A small rotation predictor, trained from scratch.
Model: 4.17M parameters, 32-pixel images, arch vit, norm rmsnorm, activation gelu, patch size [4, 4], layers 16, width 192.
Rows from block 9, named by matrix and row number. Rows with one number belong to one neuron. Each number is 128 + 24 x the weight over its row's rms, rounded and kept within 0 to 255. All counts start at 0. Numbers have three digits each. After the name is the row's rms in percent of the matrix's.
# fc1: MLP up (model.blocks.9.mlp.fc1.weight, 384x192), inputs 48-95
# fc2: MLP down (model.blocks.9.mlp.fc2.weight, 192x384, transposed), outputs 48-95
fc1.180 082:140116121151133088096155138111110163134120128125156124133123112117150124138103126073167155137151109128177079171142156153132147129077127149117110
fc1.181 131:140166153127133144153133134161116111104129114119162116121084137116144099155151062097122159147093164125139094098177147133096134122124133145115133
fc1.182 070:110113147135145099139118129180130135096123130141104167147144151110118156060138166160158114148128126135113195119130177117170119163132170142109122
fc1.183 089:145148132098134092101150101152134137130182139157094146102130152150136099142111136154158145136116129130124126108153133098141162127165105067110133
fc1.184 106:114103130168098123072159128164131109086092159131130120117147132125132118135106155119121152131130156139147101134084141109129116156106070175092128
fc1.185 108:123126139149147163128154130113187102125165140112133136120143097159081136112124112143117129123109089136151126132136089151124128112133170107129141
fc1.186 097:097134130132115131065155104127158118088128150089107128113139174146103132124131135099146131177121166139138140097214125137090146151139154133149116
fc1.187 082:092171139184147128132107122138130120121143114147100162143133092113165141124158155099140148106130142116137099094115114135152155135096181099122124
fc1.188 070:120122132122124135110161105185152149124158153084150123120131159115108136089077093146134121136076145118117146152106130124156144109156124120110109
fc1.189 116:134129103117122123095140153125128127125140086138137135122103116126122139105070097102153153129103149133116152157107164131111102138118095165094083
fc1.190 067:110148105072126136112090103133127145131131120104128130155143099118103144119126181098120117151140137135078095109175158143100148132150158121122103
fc1.191 114:116109100114127130146128166144106139120111141174113091125156095145093115123127124087147174139103151118120143156120166128100087172146136199142174
fc1.193 102:143108133125081118100107123126143145131124135149130128175120120146138180146110096134131135162102166106096146155127119130110117108127180155108129
fc1.194 102:121163154125112144163127160118062100107145126124132087137124104148130126117109104119133171128097127161133168104117124135124140129127135140104150
fc1.196 076:147148123132171136124132120116129074123145184131137173114149094164163129146107106146097086148138118139152147096149107099122137152145150071105128
fc1.197 102:113116161107095123122121152144155206140154140132133131152151119084177111140107133135074101124106115130123141100133121116185136161139161126177100
fc1.198 170:148177152106083062070123108124078104094148135163152121106132108146110124145128109156120121145146118135168125151127132112068127112144149109106127
fc1.199 177:102101108103122154152145104074144116123122132141172101138145159144131139090143131120146146139107134102136180173142085119143141140131132147165125
fc1.201 093:142167096148133134095153108123115129124101130139167146112121149133107127127096097179154170152089108153137120117114117127153122098130148111137128
fc1.202 063:158153134113127127126132080190163097078131098098136130129158128117146177133124119099160152109129118126130158137092121138147119148123100162110150
fc1.203 079:126114125133117144086127140134140095126124127141134150161130133139112158107106106112128119132141107128129133112091128125133104166154156153154124
fc1.204 093:146133126130135080119153142147132095093111129168121122132134127152129114157149119088120107094074147142145094121119128111145118153134093097148149
fc1.205 086:125099130155151096120120122118096102141107162147063177157168132093152113141142145125162098133143116122145135116133111146094109139144136093144154
fc1.206 076:129105145123110146134166154129090117113103123118139050183098106128155105140139107114156103155106109115142138111177108135120180096105155148148101
fc1.207 079:126127139131104117113153138116130110130146148108186197127141154119147125103115083122105130123151155156149146159139114151120102123121140115152147
fc1.208 116:158109124151159100181105147136107096124170129072141152077118134144149112153114127116121130160129150133123146155070156149179164154111133171079097
fc1.211 127:082142121116124138151107128110130111104126170127089151127170108124128154156111162161122142152111172119121105143113156134147093117125157146113097
fc1.212 113:130135130180116102128161154127165147139147117138119185160207158122112158143200128137117129150104117099117139129125112112174139129178117145118108
fc1.213 099:137120103118157096100144141131152148100141124116167104093122110125089085132087121120085131156112139135115109175146149167151135092178116088123125
fc1.214 145:132148149133167118138149127160100129150165152089133163119135140117139107107138155120124126129127138126115140182101131130141157149117167123147152
fc1.215 039:126107145130164101126101100134143074172119110152106088173153098124091107135122072120134158121186115120093148118144083125123174143091123090145138
fc1.216 116:142098157169114098166118111137112104086169126137087159126129142125121150113164085109131135122130126147160145171126122140137148163111139140113134
fc1.217 135:085147133088162139107093147079133129113154155130095130127181116124131162105142143116127122137121146112150130149096143094080133134135131124107114
fc1.218 143:189133159152137170153125128131154124129159117135112164101145135129117124113139118125132137134161133103120134094092144143120141114156126163140138
fc1.220 088:138133140122136133147132149133158130147079146139152134137164133146122101097169120136149105144102121076111118131121138090138145115127109116101128
fc1.221 091:099152113111140088107135092165125145129152151118103140160151126073138165158149142097137146136134126185087110135086115158138125105117100134125145
fc1.222 120:153120148145110116113125094098105108132157161118131107129104119133121161088095130123143166121173142159175096088144150100179125104150119159103097
fc1.223 050:114115147120135120129092136145086107104129114113083124135131106122111129135125115132125136100126156139177112143133167150148154146096105129086131
fc1.225 080:088100097102103108131158100140116117151131168113170128145112110142150168136106128096177170176118118097115134085139122133173090117115094130128159
fc1.226 129:144130105152101082171158161132105103098100137126147120127180110134170111122120130178155119151137162125143133155093174142134096121084088106077115
fc1.227 095:177149149099136133162161136128112111080155127106121150090114130152104147125185152129084083126150148160144150119138179130116119141161102137184131
fc1.228 046:144105171167115116151145077120110133101123125156097121143117112113174147175145167154112134143159145110127101114104121142132128138117123153096165
fc1.229 104:145133127117136129124120139126117128119129180106164124152166073077141085101122127159166174128082146104137105154149062079191136189136130113129158
fc1.230 079:131130147112110094144114141141110136081170097122145133129171145124121132106137116122174142105140129082144137148153110111141129175123119147106129
fc1.232 113:171156088155101149113125140159133128095155137175077123172164109117147093130111136138126134137170100130153156143087113112153099128154154170105158
fc1.233 096:172096132121128138142143088123147168168124153127147124124115112116123151118147115128126154166088141103087110148117122101091125098158125115153137
fc1.234 101:092128096130125120158087131095122137129146137146152149126134106122133087131133126102179114092103198143140116167114165136181171119129105116062132
fc1.235 107:134177136142129112141159126165146159149129117098103138177147139122159096165143160089109094137147135092125134102138169167123107096131108105128121
fc1.236 110:089144132119117154113123102138109117133127116154104165104171127128131146111134120115163122176140106157119089151116153131155109117184142116116097
fc1.237 127:098150149153121135086123121162098143160145116148121104129148138108143120182149101113148150142097164078156124128107149164129127154092078173098162
fc1.240 075:151121122120148148115141082178152143086081100127107136155146152144123164110115078137139162138135133133149135103100110132169078110178061124129121
fc1.241 073:116132158141127109085174116126127122177141162112147118160127134106166116116144126123104082182137115127151155096130159138137136119157146089135140
fc1.243 136:136138149146116124150134134101114156152101147092176136119124142140142119150092135122160150145097150127114111152114094128120109124119124168136111
fc1.244 126:148131123123132103119092113105132098145133143095143094091108128135153112135132120159153141146133168116127157136106162077122098150153090098150128
fc1.245 103:133115132152117097115086155137086112114176083170157076137099130127180127146115150137160146083126130177140132138095141134179137129168145137157127
fc1.246 036:107165128146132109109111074124113147119143157135095152109148134161150106108112124085165164127154114110154147132117117099130115106127136138159143
fc1.247 083:098112115160106122130112128151124081143142155125120085147115119070152075114130108172084156109134103112147101144126119102125116175103163144148129
fc1.248 066:135120101123100151129084161125157114140097165098096100139126144111108118157133146160116140126137154140120112130144137142139130103134115126123108
fc1.250 122:177125151104116114138116108137148147140153153083155151119184131120146130093134097105154143111120150165073127083134166125126154154110154101107152
fc1.251 131:089102155108148122125136097106112140061099153156122111154101134118144108121163099134127156161140143124116177152133089093128117107164140093176073
fc1.252 122:124147120162099105155139126091111094146118162167125123123117143089086066101127166107131126129150149145129085142161099144105085118196122164095121
fc1.253 144:155126110143108096138099118089094096129171103119127134162094084136168145139126101146187129114093161079104132143111132116162128154131168150151097
fc1.254 073:139152127080154100139134201122176149119132122133103148150161128138120121131116137107117072146112175137089075120086131144148128110140137125135103
fc1.255 064:145142148180134170061160135099123199104125130120129126094138144120162138137118099115158132105152107149087131165086131137159114117163107131093152
fc1.257 056:128105103132138163130155124099116160110145177117088137190103147123091120137094127119192143199118074118121119148166129097119130115138146109108088
fc1.258 137:164108132141138105143152103126136092149090131130143120133136092111144116116143121108149101146123154142135108146124150181162141145107135063165100
fc1.259 082:172125103129105135201151089095112147134153163157130157113139103126113111173144102122104173154129122123144134100159129115101139098144134104157121
fc1.260 112:130130127153106090146155095123132132113134156145092128124110090100141094134125121158110167128092060142096142096108115114175139141130175133135142
fc1.261 097:124131095106145186116116163167183133132122101136123120168143122132103131158162161187100082159080144124134151097110109119118147153142085106093152
fc1.262 111:141157112108099146144127084133137182109132171060100086128129110131105104159153136110159127111140162154166096142148098130134129152151143122110168
fc1.263 067:139078111145104113114107139107118120115137089138104125172101121093137124095162115127137125127136101111116125122133130097128131152149120162156120
fc1.264 090:141171146138142134132123155103119147146119150160140109142117151065085124170130128168095178089115100164114128137136156097138113185120155098092095
fc1.265 086:138083131130150106123137144114112121105094158097128146181128138144128125106105140117161146110156149136160161150130095152112154124142149103116156
fc1.266 118:139090107111175104155151172153143122152100150131132112138145128150115155142121121127115139119063135145167155128155192151107108140136166137124080
fc1.267 111:117109069116143124136166106103129125136148153128128101166146117116139128065142134128154073129087122101140162137140141110176112146168146082102131
fc1.268 068:117102155158106140102104142104110131102170152097137177150156083131153156145096112123091149109119102114128112072127147111137144148116138187145120
fc1.269 129:138121151119124154146149139123102130122139106136132135148140107146150122146119145132114135159116123103186152158089117137170123147166204134126131
fc1.271 111:108102131162119100093149153130133150135118143087075126110167158170130147116160140122134129151124154113137122145104137098159112139077179129139104
fc1.272 097:139130143119172096114140117139129075131146098126117173151117104090138139131149117107124138184117126103129096108137147102170094066132113173129146
fc1.273 095:168073145125109140109129132124114152111103119143109133098109133148116092115102118077144151069109129113140114125145136129135140129153095137130099
fc1.274 143:096085095167135133134129137144147124114164168092090155157147107139120134113119144163164150115163124159131123143104117123180151151161168144134111
fc1.275 125:114120130158156141112141107117150128109116075142118172151154116083083111099133102135125125118115120109086167125121129111118146135117091126117176
fc1.276 105:104148164136105108121109090084138125099149137097138111108092162124132136157162140130122132149095149134138137158151106144118135152144090097157109
fc1.277 056:141111122119104144150097136128132089107124106136126114185172124092085159113130130138138123150117141124104101133134138125150120106166090114135155
fc1.278 098:132135136109099129139130163132140120136075113155147136167112165099108136117133142122111152109082117145112197103065116095150138128123124139128114
fc1.279 109:121113140085141140107089119123134125086123125155152129111136130112101150114129173114167147133107119111099109151091121115114105084122175105145130
fc1.280 088:168111138125145126138128075161123077125087124126160187117108168150118111156167109172133178173115119125159117128109142140138125105115113092114152
fc1.281 068:149103096126177105104148146145116113132108129117131095154138114124145076144093123129107119150100119150116161174136103156150133124162090131149127
fc1.282 106:140158117110121174150115152128127117137134098137109179130131105112143130145131132149098102153114148093138119131132120143133085125136150083098092
fc1.283 088:120155099088124150175136102127082138104146112127135123106123114134139146167140108135148168108128122119115135097093164143113128107122145144151113
fc1.284 101:131125117110144089142120165117139151110091163153148141155105113070121113121087078151183145115104154119128124147118137096158106152157130124104075
fc1.285 103:136121155136124129097103150111128142149124148155148153117078111109118122170112125109149115101134139146094110126131140139115120092147094166138096
fc1.286 095:155112102155163108099107148122085118079108126131137123159143083176131080092159112129197107110132129095161118124144145147156137157110154131107139
fc1.287 081:133172146105096143138140115134073106103142142096129113105111156123110092118095136126135067132130145114139098144171150122142102143121132171133150
fc1.288 101:147113133109083127132106166132138105144095101109132141125097115142156127114117143096133132091111104097128139125107127174154144156158153134116106
fc1.289 075:147148084103118131149119120134166094188122145117140145092150121148079129126110122146136140121136113111111153105160096111146143140105113149130115
fc1.290 114:159142141130138094147082133094109154182152143122116129132124111070106123151126101120129179118100168149138130112139150139076091142120121135113122
fc1.291 062:179143127134173121100137145133138126106147115137098106136146086100133078140110117129170157120087127113075128131146112096131173108132177135085107
fc1.292 071:125121129167110147113166112105135141086153069136105114105118108136121127177158131159149115150135129160158152122092179112135103120137167078118149
fc1.293 137:151144103147128129093103142153132108148123143136134095114135140117140089104131149103092177153068158124079132170152122122150162117124116132094111
fc1.294 055:132131073136104119138097135123113117127129113149119107106182140170115099131116157120144156140121142107191169161127142155120112110138152122130106
fc1.295 094:133139136079111140124131145166138148146131133153105084143123114166147074143158139136120147170095081143140173106129104142106135147159131112137147
fc1.296 068:150102134109192140141144094131119111126144120105129175129179112127093103122125158142135117141122150138165170159142139152130124176140161147100130
fc1.299 072:140146135125186122158103079135094097135177164092128162114164132104137085154153108148135122109152112119132108146141117123157148105135135168074103
fc1.300 094:151145129095149159124122089133154094109150133160154102122141085168111150169133133118092149134124126124118123138079110107128122108099155115091122
fc1.301 074:079138103119123110118149130122115138094133177098131121137157108138126140106127128158145112114114145116089177149127145152120168178135112136061153
fc1.302 074:111115099157107143127100138106139106141120157122140147159128136120128120119167107140098143120127161147095074127133210144125094166098176136104145
fc1.303 084:163111133114128083095118103107124130089124108129103083129136142112142124162162086114098162164146183106130113080101125152151124148094099104112184
fc1.304 106:128160146104161138169113126147114130136129152140148138136155123172160096131128102140121107161168149117134145111109124117131121160137107164148150
fc1.305 134:139132112176113125115086121107078142111133090150075191095161121104116142114142157154122158124165159141141131111161163134142122133146121118090152
fc1.306 072:095096183128127125140133097120076109111152124120121135121157130139121167130120113138137116131081111128113123124101118175125154143122131077146119
fc1.307 071:107144136123145160096142162095109153156115089109155146166107104157125154151163143105135162166151160158113122130127150144176076136141127101127157
fc1.308 051:115139117147169140162136129139171126160131085157047157126117094123092154126130107104148177150127150163126179145139112135115172127151145103110116
fc1.309 094:144179158133138117109132095129086075101132109123133149141099176161109111095125098137144098120131134124133124106127146143128096137098143140121105
fc1.310 116:075110086166133099104097122131127144122131141152164134105164146174137121155146161129149102130113152179161090110119136128153122131150132132085115
fc1.311 067:094125126143138102133120157137134155121151113139106127123149143135173151143117132127099151133103146119178103191102141134156102151139095133140108
fc1.312 095:165125115147105138113120103137113122114139175144100121113157102171073120145117122162117152096131127138133133120158091094131130125155144122080106
fc1.313 075:118133155136113139072153129116136136125101114074107129127097115148149148121121132063189141115107120149146160122120122143145141116133183110123148
fc1.314 114:153124146145176093116122102153179138104137153151132147130139123143116141132119112148136126130128134110152140122128119109150102125189127135088095
fc1.315 087:128135086113133126123134130129156127185113118119106102129122100126160088167107103129139154152097137150116163109100163114143167125150139095114070
fc1.316 088:141122137150133136103105105114109137088129109125103162166102070125116130177179114110108122149149107130064117125085125171148114133115103093110112
fc1.317 127:074147122119130093099142109101150105134128140117107136123104136164140114088161127141132169135108144116113095135109088140133137123114177131131144
fc1.318 047:143156106128130170113152087168129179118125145153142134178111110110114113093110084144151163132070125119122153115118140153146126130136139115102101
fc1.319 129:098126158191132121140110109129108092072125140089156123137154122113113122156089165123098109164132118120099093128144132094103116122144082098132102
fc2.180 084:144119100101129129146112118166124157126140157142142158145128137118080144107095121118098121089099121144128142130104150184148153112144135161145106
fc2.181 130:094131143149133191163160094149192128151141120120109166142144156109147127147126146150146141111145110129098143135107114101115182135126135102137122
fc2.182 076:089128128125165140134097097166128108136130153133120194128117104133165131120152116151157210127131109097108125128141108135141130108181143123135154
fc2.183 094:110140127115161122104101098129101138140124156125084154154142071123120129118139173106092128147148130148171109128138137186149087107100162127127145
fc2.184 114:161118126116124119152147128122133151142139139112105118163145142132119127137131113106149139125174109101116133115160129095111152089118146138169122
fc2.185 106:169123164106144114096177141154128153132092137107136134198094115106106122163132130142109115131189094144106132118116125113178138132150125128082141
fc2.186 106:161145178134143134121105116150168124137103104172120069154103154068140093177074113157113140105151141141149108148122137151168108124139110092152131
fc2.187 084:144134105124129149157114094112128119172094142118075118112104139144121095147132151115125157141130139124136068077085116129097128125144146102143119
fc2.188 082:146123149137104143104155128127145141146131151150099153117106111111112126124146134096146141108106162142090155154126154153116121103105126150154150
fc2.189 114:095126124108144125138113078138154150127166128124111126116130133114155124110083098187126155138104130148131099150116104113111152151116103081135132
fc2.190 073:111125131103112115158114163161104123102156115132122089109117089140078149161134130134085135142126133149128108143132141110096165150142110175127089
fc2.191 112:134108140095171144130151150138155130160103112083137168119140135098101133153135095130094126106204155114136125136123129090128153115091109112122174
fc2.193 105:147134123120131137128089139172098122143145137178138117125116137131116108068170153102092127134076126106118127090096165133122123089127134122118088
fc2.194 112:132131139108131137144118152101153119156153115141169144133121129128111121131118099126129156148125131155113131118127142119141169141182165162198151
fc2.196 072:136129166123112100103107141179107161112130157085092138171101145131165146150147134154141145165115114135131117154133133130141137134106119115145223
fc2.197 096:125129162122108147141131109125111118130095142100119118122141145104109158111107112126124131103146120096149136101156156091123146095119082131147136
fc2.198 143:142126131113119098097081138095111133134120139108130137105131182202130145124137146143108115148146179130148084138168135123098153128134094160109089
fc2.199 169:129129093129122128137109155144141134131089145178079119113050115147197102088154191133135154107103121162109124092096134137115112132126140095128168
fc2.201 098:131138115123122115094161126103075125146131112107139156114139157139153125141168147123132115115120128109058124111147134160132131143144126144145127
fc2.202 062:157136177139098124146148110125090129132122090155126094133118129150122108168137150130184173109134116179144126105178123155129114132123136177122125
fc2.203 084:130145131106119120128144091085098129101124146134133120096142092095134149177167081151084108136135140160116165132183176087159114100106146132158124
fc2.204 096:132133122124122126122140112128145109096172155116103137126133108110128134129192101143171175083163109135157144126101088125119117105094112081103155
fc2.205 081:106129152128138119117140139119113150140074091111119150143117106156129116130136155063124139071127143107108125117109141151141097105160158173122172
fc2.206 089:141124146133127139146116133142132112131161149155142121193106151108107123118129135105101110135151131136091137103129162103137125163146148155101072
fc2.207 083:127105131158102131125160129098124138151153116120093136124140119135160103113138134148137121165148147100147107122130121092112129118147098084188149
fc2.208 120:155122148132136087159149136126134152175110138145096081103132114151132087141127108066158131101135096173117130123142115153117093126081176161096128
fc2.211 127:114114116143119149122125132117153091098164131135143092134106111153134116170154077108135154104102129144121101165122106140177128130139119110104142
fc2.212 102:173134145152177138108135114115134097122163121126130159143114087104128105128150112125098127121089163150148137155136126101116146144122120116113120
fc2.213 096:130132148137098124137126130120142138133141114157169116129143101111154135101150131171159141096127102145120149117098107098077134089110094109138153
fc2.214 137:083122135131129142124110148121144149149112104150127149096096095088142137117139116160122122132147132086108103099140093137129110122154111105106127
fc2.215 050:131127128122113132162085150150158133111107108120167102163087133117145134129119186109120117122105115140124100170115106125127135144132094176130120
fc2.216 111:131151123118064130126118128090137129108129116133155105107156116076119111194109099161185144130090096117123116128147130148132142108089088146095135
fc2.217 139:130126125157142181159106149112129115116101138169159131151101164103169107134107172140096071106128156133124136128103143099143128142116124136134156
fc2.218 130:151135096127168136133157123122153115134138108155112139133157151156103143155126095125165112150119162160104129142098143179117156116142153111111125
fc2.220 090:123139150165110105154128172115147134117141095106132136164087117137159114112096168102109160115122135125092118186114125169139107122154135104147122
fc2.221 098:158115101149157121154123130095126132169150116118125096106129163120120102171124114175107104087179121123076135115145100129120105127119111125113110
fc2.222 121:131122143122150137140113119157148137151116136102135126106150130159119133155128091143152126138166068112096154105107129159129134103106119186084106
fc2.223 062:092134116119136129147122146127178146113130144146086159136100176142097132177153140091151119134111091127143141168120130146115133114128118111151137
fc2.225 090:140119117132141162126096124113131090125128105155164133125155134117134178146143139098124125142116114118090131109177125179155110105167102124119124
fc2.226 127:118113130134109116127122138093119133127132114114176116084070149168100104188144088150115129185117086162102177053068139101131121107125126127168143
fc2.227 087:150121155126182126104145148111150131156151153159109141165111118147088123105103139169111121141084137150131120157126153155147130102115158157119121
fc2.228 048:134146120165104130165134121195100107119121111115125122150160105127153105159141111119163125155102113204134142149126121166126170093198151158115122
fc2.229 108:151129129155104148110128102093133135139087156120102128184151165143179116117128132120140112159148128104105137115154103148130151169105165131117114
fc2.230 089:131142153143121104131101110153083140100145110194160146164115136161157143128161107109140098134135151103065128137136162152156095090134139120083097
fc2.232 110:135125139142111087108122115115139124091140122145115137121102078109149133131113090131133162131088107124100129154128146123159159121088153107134072
fc2.233 103:144117132119150140123108113105106135121143111115062125135143114116127103164182126145135153145126157158093119109145167144113135102147110131148151
fc2.234 106:119121117114129084102125155150113126120087104113136087105122102131131192088183088131112104130111080099117133131121115127133150139120074196095123
fc2.235 108:136120152083132119121102071134150114133140094118137115108101138113083136109122141125145146086134134137149105088178096123152112087111102097151181
fc2.236 099:173137100126160144086133145137110133104109102136132153103081086140149120126137102099122177139116131150161135141116100132134138170143147116128115
fc2.237 113:130116106154111144183163162128165138084101141110142082133162120126110140110162115135128120129149110156107155135101147117146146134159137123115116
fc2.240 077:129102123127119149113079099111134133113142154145103116121139177119095109196098146133118125143107126130074108097161078133123159131093132142148122
fc2.241 076:123136132125112127126125161153132163131147187131130125113143167117101166129147149123154129133096093124091139131142099105093116132140127147156100
fc2.243 131:141120176138143137135106135173109143137169147132162145103114126077091141105105134150101170133113123188104116125104097156099149153116117113120174
fc2.244 127:127128132125128112106155134130137142170142086074118113146126142143127099139110105133100075122143065178151144167132146146136114099147076128102125
fc2.245 097:091123144149141113154152133111133103126129116177097123128149140088133124159105102140174204137120129116123093113132133122126083123116133187113136
fc2.246 045:100129107131088122123110147124107138126135118137140125182140159097124139189088144154118074123119145183131101133108108123131163125125151132135135
fc2.247 079:140120128109114134165074133135155135148151142119169107132093122118097206159117169127095160123109170093135118135083138161092082141111084135123119
fc2.248 072:113113137135151126093127099144130144134162115134192110138114142111094131136094113114102096096112110159151166121135136104149172140121149119171125
fc2.250 119:113126106116085108119071111107112142138150161082129062113127109138167116131138109092113118160151126094145100128109116108145143127135143115144105
fc2.251 121:101135137126149134104160114159124120114154122134171140161103087159108146171116092146103127139098175185144146103174136109118163150074116150124119
fc2.252 112:162104119150148151132105106150163111167150144102158121140151126159111112145136071127101145086140145102159134112147117131131129116145177117100140
fc2.253 128:141130135122113141123138126116104141134087127132159146146122052133118166102147122126107176125121137124140120139085109159123131112112093112132148
fc2.254 078:116113140114145094135112095122102111122158140154127151167140149154101090133126131119130116151122148115112097139116113085107154172119085176082131
fc2.255 064:128147140134136119118111136145115142151125096149117133123108131103090161189109104155085103112117182153114123131098154170111173159128139146109192
fc2.257 060:144134147125132108105128067133109126150158126112142096136144165111091119134151163109123147135148115138113123142131108147078159125175185161113111
fc2.258 124:170128185133140115118119120144123136088164117115121166122132142107127149147079145145153092121119116109137129109146134132111089166140149117133138
fc2.259 087:126121087157148147136151119118111169112133138149126137089147092104127122151122103134122131152139120139153105109147153138174090113117165117168170
fc2.260 106:126119097147133122101150148141137090120113113124113103142112096107123125135135105152131163093113120123125143130125103128161155126131124105135118
fc2.261 096:090104140124114135097138130163147110147165131139165151111175133119168149149136115138143129111135118147156124154144164113107154153123132159106112
fc2.262 111:108149126122129129131128167173155130122120129088132167125115039087100130092166128159121133075106092126153134153122167131162132123107122094113101
fc2.263 081:120130157141120083117139139155145144111122172115130102124106112163143153121092143110098113162140101164092083142132143106135096148137069136142158
fc2.264 099:115115147129092148108158172098080114143141139124105133108126121165114101118111151126132112128097145122119144153126164142153132091153099130166129
fc2.265 086:144126137163124147122120107142129135129133136106134087124085161112143120151123127110137099144128155094118101140059172116120116148136150144147132
fc2.266 121:097111091123132097124119084165133113160125088114176144158145074098155138146103136137146131147134123132150148101149112118129083141150122132138157
fc2.267 114:095125105112123112088100150127108098105158133124082126129138102100099129156185115153131146141119130154157162094110111100113103103138135154143161
fc2.268 079:131139124135130181163124127118093126104149148118103133138107177104187130096151169150147120082098143113096131130143149109118096129116097156151134
fc2.269 109:174136116162152119138110113101125148136100123140104155143120066149144119133106101126149149117153101107134083179128154160140105144106148136075049
fc2.271 100:102140103122145125116166166141120111094185157127114093113134171143080123125112135131115124117140102143130116149107125137143145147108061160106079
fc2.272 102:095099105115115140077131158107107097181114099085154099138085142129111150139150114118110120108117110096172121130124125139093129164083151116152130
fc2.273 099:111128138123127140140101154148123117116116124142120135167134157118146089130104150170165074156119148127147123171096131115100129138111096090179083
fc2.274 135:149140131121139103160158110121140122134122123097132137100142118134176131125143135100122110152121110106098101138139135106122106134084135096090106
fc2.275 121:119130129133122159105078139127143128120129137137122107079151129129091111102127180163125143103140108110128138083156099156154098136133138146109115
fc2.276 108:126131116134125113131145141144158137124148140126136122083148124151117080166138120145089116072147154135171141102125152120149120138093108089144137
fc2.277 056:125128125109113133146106128098107127133077146093116121115113135160117138133110117147155130143120122147098147144144097111126151116159096141175177
fc2.278 117:177119099117144134124144143152097130120110136113098153131139106127119097122119101140135126110152156120141117117129178115166175148125151118099125
fc2.279 099:110100134138122098132131103132132118124123101135154151173103115137101149148132144143113132132083112139137106090156130156087150137149115156128126
fc2.280 095:111123089148143121118106113117121141133086133110146141172115081143145105166161173121142094126127139177118167158117173128132159119131136124119184
fc2.281 070:105120124103144117149122141142133122164145120092121146092147161089152102153136187130103118127142108124148143104094137122089102147106124144113115
fc2.282 105:100129118139141145118101143145123102140100108113172157114137157147156097110134182118084155178119112119149165103186131148129106126093132130133134
fc2.283 088:097138092123133115109156093135159101128126121138122139123136125117167145115115214146129129093095122106146069099141165097120142110102156123127093
fc2.284 092:146123119128089148129108115171108126120092133112126113132082141136122135139112118115086138132130150163119130141120117095114122107167163115138113
fc2.285 107:118115148128106107162145131141113119127082149119133089121145139117100138142139110124136119102134092117167162101116082158123160145120116164106138
fc2.286 098:098137146099139121149082103136120096130161141121131153154119152114177141158141120097086123116139136152133144145080136136132103109102167116146128
fc2.287 096:119132120155082109158149120076109121091132131151133148143209115169158149104082154167104116128119121095100120080146120143114131103121099092150160
fc2.288 098:137128121122125125169138157173125111089108098082146141140147113103083130108116129151178150099097152136164095119115149116110131095138066094128130
fc2.289 080:123143168115095119132134135110168122161090130143128152174175132150129127144156159143091156139157148154134111149113143113136128147177141123150164
fc2.290 102:168128114119081091106121143107203100136110094164136151131116135129120125164110132134124123128123143098121132120120137127162108128144112085163136
fc2.291 070:124124162126101081145121148160152135170146127141076096144154138093113098167148154176115170129149163155102145126110109163122159123092159113114110
fc2.292 080:138131120115101139147127097133149128117147142145159107134105143112120185144113131145127130157133149111133115118090102110132107136154141136097170
fc2.293 132:116135136151169103111132123090141109119123136156168112101121124112164112067136152154135168067124164113133138164131128113138105137073131160135111
fc2.294 065:088139125100096158119146164124092128132132131177102147144152145180090155129116163109138136119092127069154125175095178127170130111142093126149128
fc2.295 092:165114121122130154123085081117158125135114125084079161158117148121118114147101132092122135115137133122131131106143179114139126122136194152116118
fc2.296 081:119124149103183130128127109115178094115148183142118101165115122119160094140103154075162148145209120095122067133171144106098113101119124119119145
fc2.299 082:070142159131138114120123161153108154173158145114125146111111146125120110155137108154139113105126122131129151099144115129116059090182126157133134
fc2.300 100:144132124098142136132105116112158130092143122101111124145161103115154113127094147109092174113119175151130119152140144156109125127112093115146107
fc2.301 090:130126137133145118146126132118182124099133123149150118130124147101109141118131110087142148159121095159112132139143178091111156125146174146147122
fc2.302 086:132114131129092143099085112102162133167141130146181145115136087111134117128127092121091146136142137113086130163139122121126123128141127120108103
fc2.303 101:156124141126102180098188136125099126135084145083122141144096129181101106163114131126148147111102159121117117097110155109123104084128138121157129
fc2.304 113:159120142138141109164153122141112147124156109119127152146079111123085139110136181160120138162129104105151125107125100110124119117179134085143134
fc2.305 121:130138107119125109149145129144157111109114119145130093177130128147133138100115120101164131121114139171130127128074137115096069104140126126122110
fc2.306 078:097135138134116122154128114122185118105105123162096122142133157143115105128120091139148125193108127144093113103130101113138147154099087145108137
fc2.307 080:111124144137182102146099177124139111105120098112143162118117109129148161098114176099113151133102099142132141109135121105144127110140189117153106
fc2.308 059:102128125111118122120106149159145110122131133117137143110125147126140128112139150122158151183133149154115130161151094138093151134139126125151180
fc2.309 092:153109115146127130133089119119130098188132123157120129145072128093135067122169123129135153130124126073157131126137089186115125113139110164130121
fc2.310 115:135148119128103128110141092092130092117129124114126096154102111146131130122135100149135114128156177118091128145092139161085154151109148125137112
fc2.311 077:113134119128138120125098132166116146087128118163179152134153158106094132115089159152139108152136126114133141121115151100148134140133112136117122
fc2.312 091:119115147152163155166120169146132132130158108089149096133124132157162154168144130155099114133133113098131118162132134120154135117116137120144134
fc2.313 079:141132130127120155123105150145095114123129107144130122156130150100116186091158167141128096122119164176090094167150152124116077134135136178135084
fc2.314 121:126115138140142113090123126147106139133112115114109115111138138152133124123124157126105108168177088093067121149146140121134123164121110110122106
fc2.315 099:147132135131087148098120159132131077159169132182114093109142121141133139156098110149142098164138109112131136154148173103155167129120185087108119
fc2.316 098:160119148121101134092167078132148130078145143126091125110117089136139121166132173134138110131151143123068163170183091146128133138127106142124141
fc2.317 127:147119129123147130154132117150115131077092141134148126134110159119118135105130139116138123108150120123145118084105128140137152138122147198114110
fc2.318 049:112129135130122120125129160147125146131125115108104119161140137100116128101156115145130133154140120142068100127107112152109171137156134156129082
fc2.319 116:148146124150147091149127156132120150163081172167183125091150126107104144129115096124114123111144156111131155148127137141134141157172124160121141